A small self-supervised image encoder, trained from scratch.
Model: 20M parameters, 48-pixel images, norm layernorm, num experts 32, patch size [8, 8], width 256.
Rows from block 3 of a small self-supervised image encoder, named by matrix and row number. Rows with one number within an expert belong to one neuron, the router's apart. Each number is 50 + 10 x the weight over its row's rms, rounded and kept within 0 to 99. All counts start at 0.
Before each expert's rows are labels from the 100 images, of 14976, where the router gives the expert most weight on average: "lies over" is the class under the peak. Only what is clearly more common there than usual is listed. The data: cartoon faces. In brackets: how many of the 100, against the usual share in percent.
# router: slot weights (model.blocks.3.mlp.router.weight, 32x256, trained with AdamW), inputs 0-127
# up: expert up (model.blocks.3.mlp.up, 32x128x256), inputs 0-127
# down: expert down (model.blocks.3.mlp.down, 32x256x128, transposed), outputs 0-127

# expert 15
lies over: skin (94 vs 16.5)
router.15:54 42 52 60 45 35 30 57 52 36 46 46 61 55 52 45 54 49 62 36 34 43 65 62 59 58 58 48 47 29 44 42 32 53 58 52 52 45 66 68 37 52 46 76 48 47 52 43 57 54 42 45 42 51 46 49 41 44 38 59 57 39 52 29 63 39 48 56 36 55 61 37 49 55 58 57 38 52 33 35 61 36 38 41 59 43 68 54 43 57 59 44 64 51 50 64 41 48 41 67 70 49 57 42 57 55 53 61 41 41 64 37 41 51 62 57 51 63 63 48 51 69 71 37 66 29 55 50
up.0:61 40 37 35 57 30 42 43 41 44 50 70 49 65 41 57 54 36 50 54 46 43 51 57 49 51 46 44 46 47 42 66 41 13 49 59 45 45 50 39 31 45 73 56 63 54 49 54 45 49 40 42 50 57 40 64 54 47 46 41 39 49 46 39 34 66 46 48 67 53 55 41 55 47 54 63 50 43 47 43 58 60 57 54 32 47 44 43 59 49 64 45 49 52 41 31 50 41 52 41 33 56 45 49 59 33 37 29 52 51 56 39 51 47 46 53 54 33 52 42 48 54 54 35 41 68 57 34
down.0:35 52 52 42 54 67 59 57 47 25 41 48 65 53 71 62 46 50 60 48 54 64 47 59 53 55 37 40 69 50 52 52 49 51 37 49 45 36 43 47 55 52 45 60 73 48 36 55 56 52 52 43 56 48 54 71 42 50 68 64 53 54 59 62 59 47 40 52 58 45 50 35 47 44 50 41 48 41 40 52 35 48 29 21 64 50 59 41 49 55 46 62 66 40 47 72 34 44 48 41 47 68 50 49 52 58 38 51 52 54 52 38 44 50 46 36 42 55 47 42 54 52 65 59 52 39 46 45
up.1:50 53 61 62 59 29 52 44 40 54 47 58 64 46 36 52 37 73 57 45 52 46 64 49 45 56 49 51 63 53 47 57 55 41 65 63 62 45 57 51 44 49 47 61 55 54 67 50 53 41 42 63 64 52 46 56 53 40 43 33 48 34 47 54 64 49 39 59 48 41 29 41 64 51 60 54 47 39 31 65 42 43 53 58 64 43 47 63 61 52 53 66 59 62 52 33 64 61 53 49 31 47 39 41 42 51 44 51 62 51 55 49 61 28 50 41 56 39 60 59 46 53 45 45 52 55 60 55
down.1:51 42 37 57 58 45 55 49 40 55 65 39 35 53 47 47 46 56 56 40 50 40 56 41 58 32 61 60 38 26 45 50 43 49 54 53 35 55 46 52 48 56 59 37 47 37 39 56 63 48 59 40 49 60 50 56 64 41 69 66 45 60 58 41 60 35 41 56 46 64 55 52 59 42 40 54 49 60 55 58 46 52 48 71 35 71 48 41 53 77 47 38 44 45 62 46 58 51 46 51 38 51 49 75 44 73 62 39 64 48 63 48 35 40 32 55 41 44 45 41 56 45 64 57 63 62 46 51

# expert 31
lies over: hair (33 vs 9.4)
router.31:61 55 43 53 58 53 28 57 48 52 48 56 55 56 54 55 48 45 68 45 46 32 53 49 39 38 57 29 44 30 62 73 36 36 54 73 41 36 59 52 50 48 51 65 52 48 68 54 29 57 41 34 56 38 30 42 48 45 60 48 55 47 42 51 62 46 56 62 57 59 58 59 63 45 59 59 45 58 55 39 74 59 50 46 44 65 70 60 65 46 35 32 54 36 54 52 60 34 66 54 38 45 50 46 40 42 60 51 44 47 52 54 28 60 55 42 51 50 52 56 57 44 43 40 54 46 55 42
up.0:42 51 46 48 60 39 65 50 58 43 59 51 39 65 44 50 55 40 63 50 41 47 48 69 58 44 38 50 45 70 34 62 38 51 54 39 67 58 48 49 52 65 53 53 58 44 46 41 50 62 59 44 52 46 50 48 40 52 40 35 49 44 68 38 57 59 52 55 58 52 68 55 46 50 51 69 42 49 46 61 58 54 68 44 55 52 51 35 62 49 49 59 57 45 55 28 38 45 60 58 43 55 67 54 49 45 42 56 46 42 62 27 51 59 56 36 20 50 58 60 45 28 52 53 45 41 44 54
down.0:52 56 41 43 56 60 53 42 48 70 31 48 49 51 49 43 54 28 51 54 51 62 45 47 43 28 57 34 44 47 44 38 52 46 49 51 49 34 31 43 55 59 67 54 33 48 62 57 50 48 32 61 58 37 55 42 53 53 37 50 46 46 30 42 53 42 68 43 49 57 49 31 59 43 45 46 51 64 47 23 50 50 42 43 50 42 35 78 50 46 43 36 61 57 49 42 42 32 54 59 51 52 32 47 49 50 42 51 40 55 55 60 42 39 59 33 66 43 47 56 56 40 41 53 63 52 50 48
up.1:51 40 59 46 54 34 55 55 60 63 51 42 49 42 52 56 36 53 65 49 41 34 36 31 43 44 46 51 57 40 51 52 49 23 59 51 59 64 35 41 50 51 45 46 33 51 57 39 69 51 49 40 60 42 61 59 52 47 51 45 61 62 52 59 52 55 49 49 52 56 45 48 56 77 60 52 57 42 50 51 72 48 39 64 61 51 45 50 64 47 57 21 48 67 52 45 46 50 50 40 58 56 53 51 54 59 68 67 56 49 35 49 51 48 59 54 52 52 58 41 50 54 54 52 42 40 51 45
down.1:45 46 27 32 53 48 53 61 50 49 43 43 48 66 53 66 47 46 41 37 52 52 54 55 33 50 45 53 48 62 51 43 47 41 57 47 69 39 52 62 44 36 46 46 42 43 30 39 47 47 50 41 56 19 58 47 52 55 63 41 50 53 58 33 50 50 55 59 47 58 45 40 46 53 25 61 37 48 52 24 51 53 58 38 53 69 57 58 51 38 46 44 64 43 54 57 56 36 43 53 58 60 45 40 45 53 40 53 65 41 62 46 41 44 50 40 61 45 53 43 70 46 56 33 47 44 45 75

# expert 28
lies over: glasses (47 vs 0.4); skin (44 vs 16.5)
router.28:53 53 54 52 61 57 54 66 46 46 46 57 53 56 56 46 61 54 53 53 59 51 60 57 46 61 48 49 45 52 60 54 36 47 42 58 60 41 51 63 42 52 47 45 54 42 57 43 44 55 35 40 35 54 62 53 38 53 54 39 59 60 45 36 61 53 49 50 34 64 55 36 63 56 58 52 44 41 51 28 37 45 65 57 54 45 42 31 49 42 66 45 57 70 61 36 63 52 52 65 31 53 51 52 50 43 33 58 44 74 46 39 41 31 54 59 55 59 52 42 42 59 73 48 44 57 50 43
up.0:50 56 44 56 55 53 14 40 57 59 43 46 48 66 32 58 44 66 38 53 56 57 38 55 66 56 63 41 43 59 45 45 47 69 53 43 62 52 44 42 40 67 51 37 39 30 46 52 67 39 49 49 51 47 51 61 57 37 50 42 43 33 42 57 48 44 58 48 38 69 62 43 43 51 59 52 52 56 55 51 52 51 62 65 51 37 50 54 65 41 55 49 45 25 51 38 35 53 52 64 70 41 51 57 47 58 43 58 41 52 45 40 62 40 56 54 46 36 40 39 58 45 57 50 40 36 47 38
down.0:38 50 44 57 35 51 52 56 56 61 69 46 21 57 14 54 51 58 48 53 42 35 36 37 36 47 53 46 51 49 42 50 59 39 51 52 49 61 52 55 62 56 46 58 45 52 60 54 45 45 44 62 36 38 51 52 40 52 39 37 60 48 54 51 72 52 44 61 45 38 57 38 39 55 41 53 53 41 41 53 43 41 62 47 42 56 52 54 54 57 54 29 36 56 46 61 53 52 36 19 52 70 52 44 56 44 50 43 71 62 64 56 29 44 63 51 43 48 60 54 58 57 57 48 48 52 63 40
up.1:51 58 60 74 38 48 54 37 57 48 61 35 59 57 34 45 51 43 45 56 43 37 70 50 36 52 67 61 39 48 56 63 45 49 44 66 52 56 64 40 53 53 44 44 29 46 50 39 64 28 39 33 36 51 71 48 53 30 47 38 50 46 46 57 54 45 45 58 44 43 47 50 36 55 53 52 52 56 53 57 38 53 54 47 36 43 54 19 42 67 45 45 55 52 55 35 75 49 39 61 42 56 42 61 42 49 44 30 67 55 55 46 45 49 55 51 56 60 58 60 34 35 62 47 37 42 51 47
down.1:47 46 53 52 60 33 41 59 68 57 37 60 59 53 53 35 45 42 27 49 49 47 25 64 37 54 56 31 51 56 53 44 37 55 55 31 43 49 56 73 36 45 64 40 47 33 59 58 56 41 39 49 64 50 37 39 65 51 64 63 54 41 39 59 47 46 62 45 49 33 48 57 54 62 64 51 34 45 50 35 47 48 52 60 40 55 51 61 55 46 52 43 62 56 47 37 53 46 32 37 56 45 36 55 48 45 40 46 34 41 47 42 50 68 70 40 56 54 42 49 66 55 42 42 46 53 59 46

# expert 10
lies over: hair (50 vs 9.4); skin (37 vs 16.5)
router.10:38 52 56 55 45 45 65 34 49 32 59 52 52 64 56 47 43 46 51 56 56 54 35 60 65 40 59 48 51 50 56 56 51 48 72 54 39 45 66 60 47 32 39 60 47 60 63 39 72 34 45 39 45 38 53 51 61 46 47 42 50 42 64 45 56 42 61 45 32 55 62 67 49 46 52 39 34 46 65 49 54 62 55 47 31 52 50 60 50 44 47 44 65 58 42 38 36 43 58 32 48 35 64 45 46 56 49 57 59 65 54 53 55 49 64 57 59 47 42 24 50 49 44 38 52 50 42 44
up.2:53 58 27 45 72 46 60 51 43 62 48 61 48 43 45 41 60 47 56 59 59 53 60 48 50 62 55 59 62 50 36 58 42 65 50 56 53 49 44 68 57 44 34 42 50 77 65 65 26 54 47 53 43 64 61 56 47 68 35 65 54 72 52 42 42 49 39 51 71 50 59 57 37 63 62 60 35 63 60 29 45 49 47 53 52 73 52 42 45 67 37 58 49 75 43 42 41 60 53 50 54 46 50 59 54 53 49 68 77 63 49 29 68 45 55 53 47 46 58 55 68 54 36 43 52 38 61 62
down.2:54 39 40 41 47 63 57 43 55 56 46 45 53 53 33 48 54 43 49 60 50 50 45 41 47 26 38 41 71 41 64 44 47 60 57 56 50 67 42 65 53 46 53 35 47 52 53 66 53 53 56 69 49 45 50 61 60 53 49 45 40 40 42 56 68 35 38 43 45 59 42 53 57 60 45 45 53 45 55 42 60 41 54 35 44 47 47 54 61 54 38 40 49 32 53 53 42 43 32 64 43 71 29 55 49 67 46 51 45 39 22 42 36 45 47 49 48 50 49 49 32 50 39 43 62 50 41 43
up.3:59 56 28 45 67 49 33 47 50 41 64 37 61 70 66 49 51 55 45 42 51 52 37 45 42 33 40 48 46 55 45 60 38 45 44 61 46 55 53 54 47 40 59 54 57 53 51 50 36 50 44 56 46 45 36 40 64 49 49 51 49 47 56 65 59 62 49 56 48 53 59 36 48 36 65 44 52 57 45 53 57 33 45 44 41 46 48 55 32 26 57 33 43 58 43 45 62 57 64 55 46 60 54 34 44 60 63 54 64 59 51 39 39 55 50 62 32 31 64 56 38 73 70 34 37 57 51 50
down.3:41 51 43 63 45 52 67 49 50 50 44 54 50 60 38 40 60 52 50 47 60 53 44 66 40 56 58 49 57 69 46 40 41 43 54 53 52 43 56 48 53 53 54 70 43 45 42 60 53 47 28 49 54 49 64 42 50 56 47 58 48 59 59 70 43 31 60 42 43 55 52 64 39 46 40 54 47 40 47 60 44 50 41 43 54 52 60 44 35 57 33 65 63 39 63 60 39 51 48 51 54 65 53 59 41 50 34 45 48 57 44 56 59 67 37 46 59 46 50 53 45 39 35 35 48 66 57 38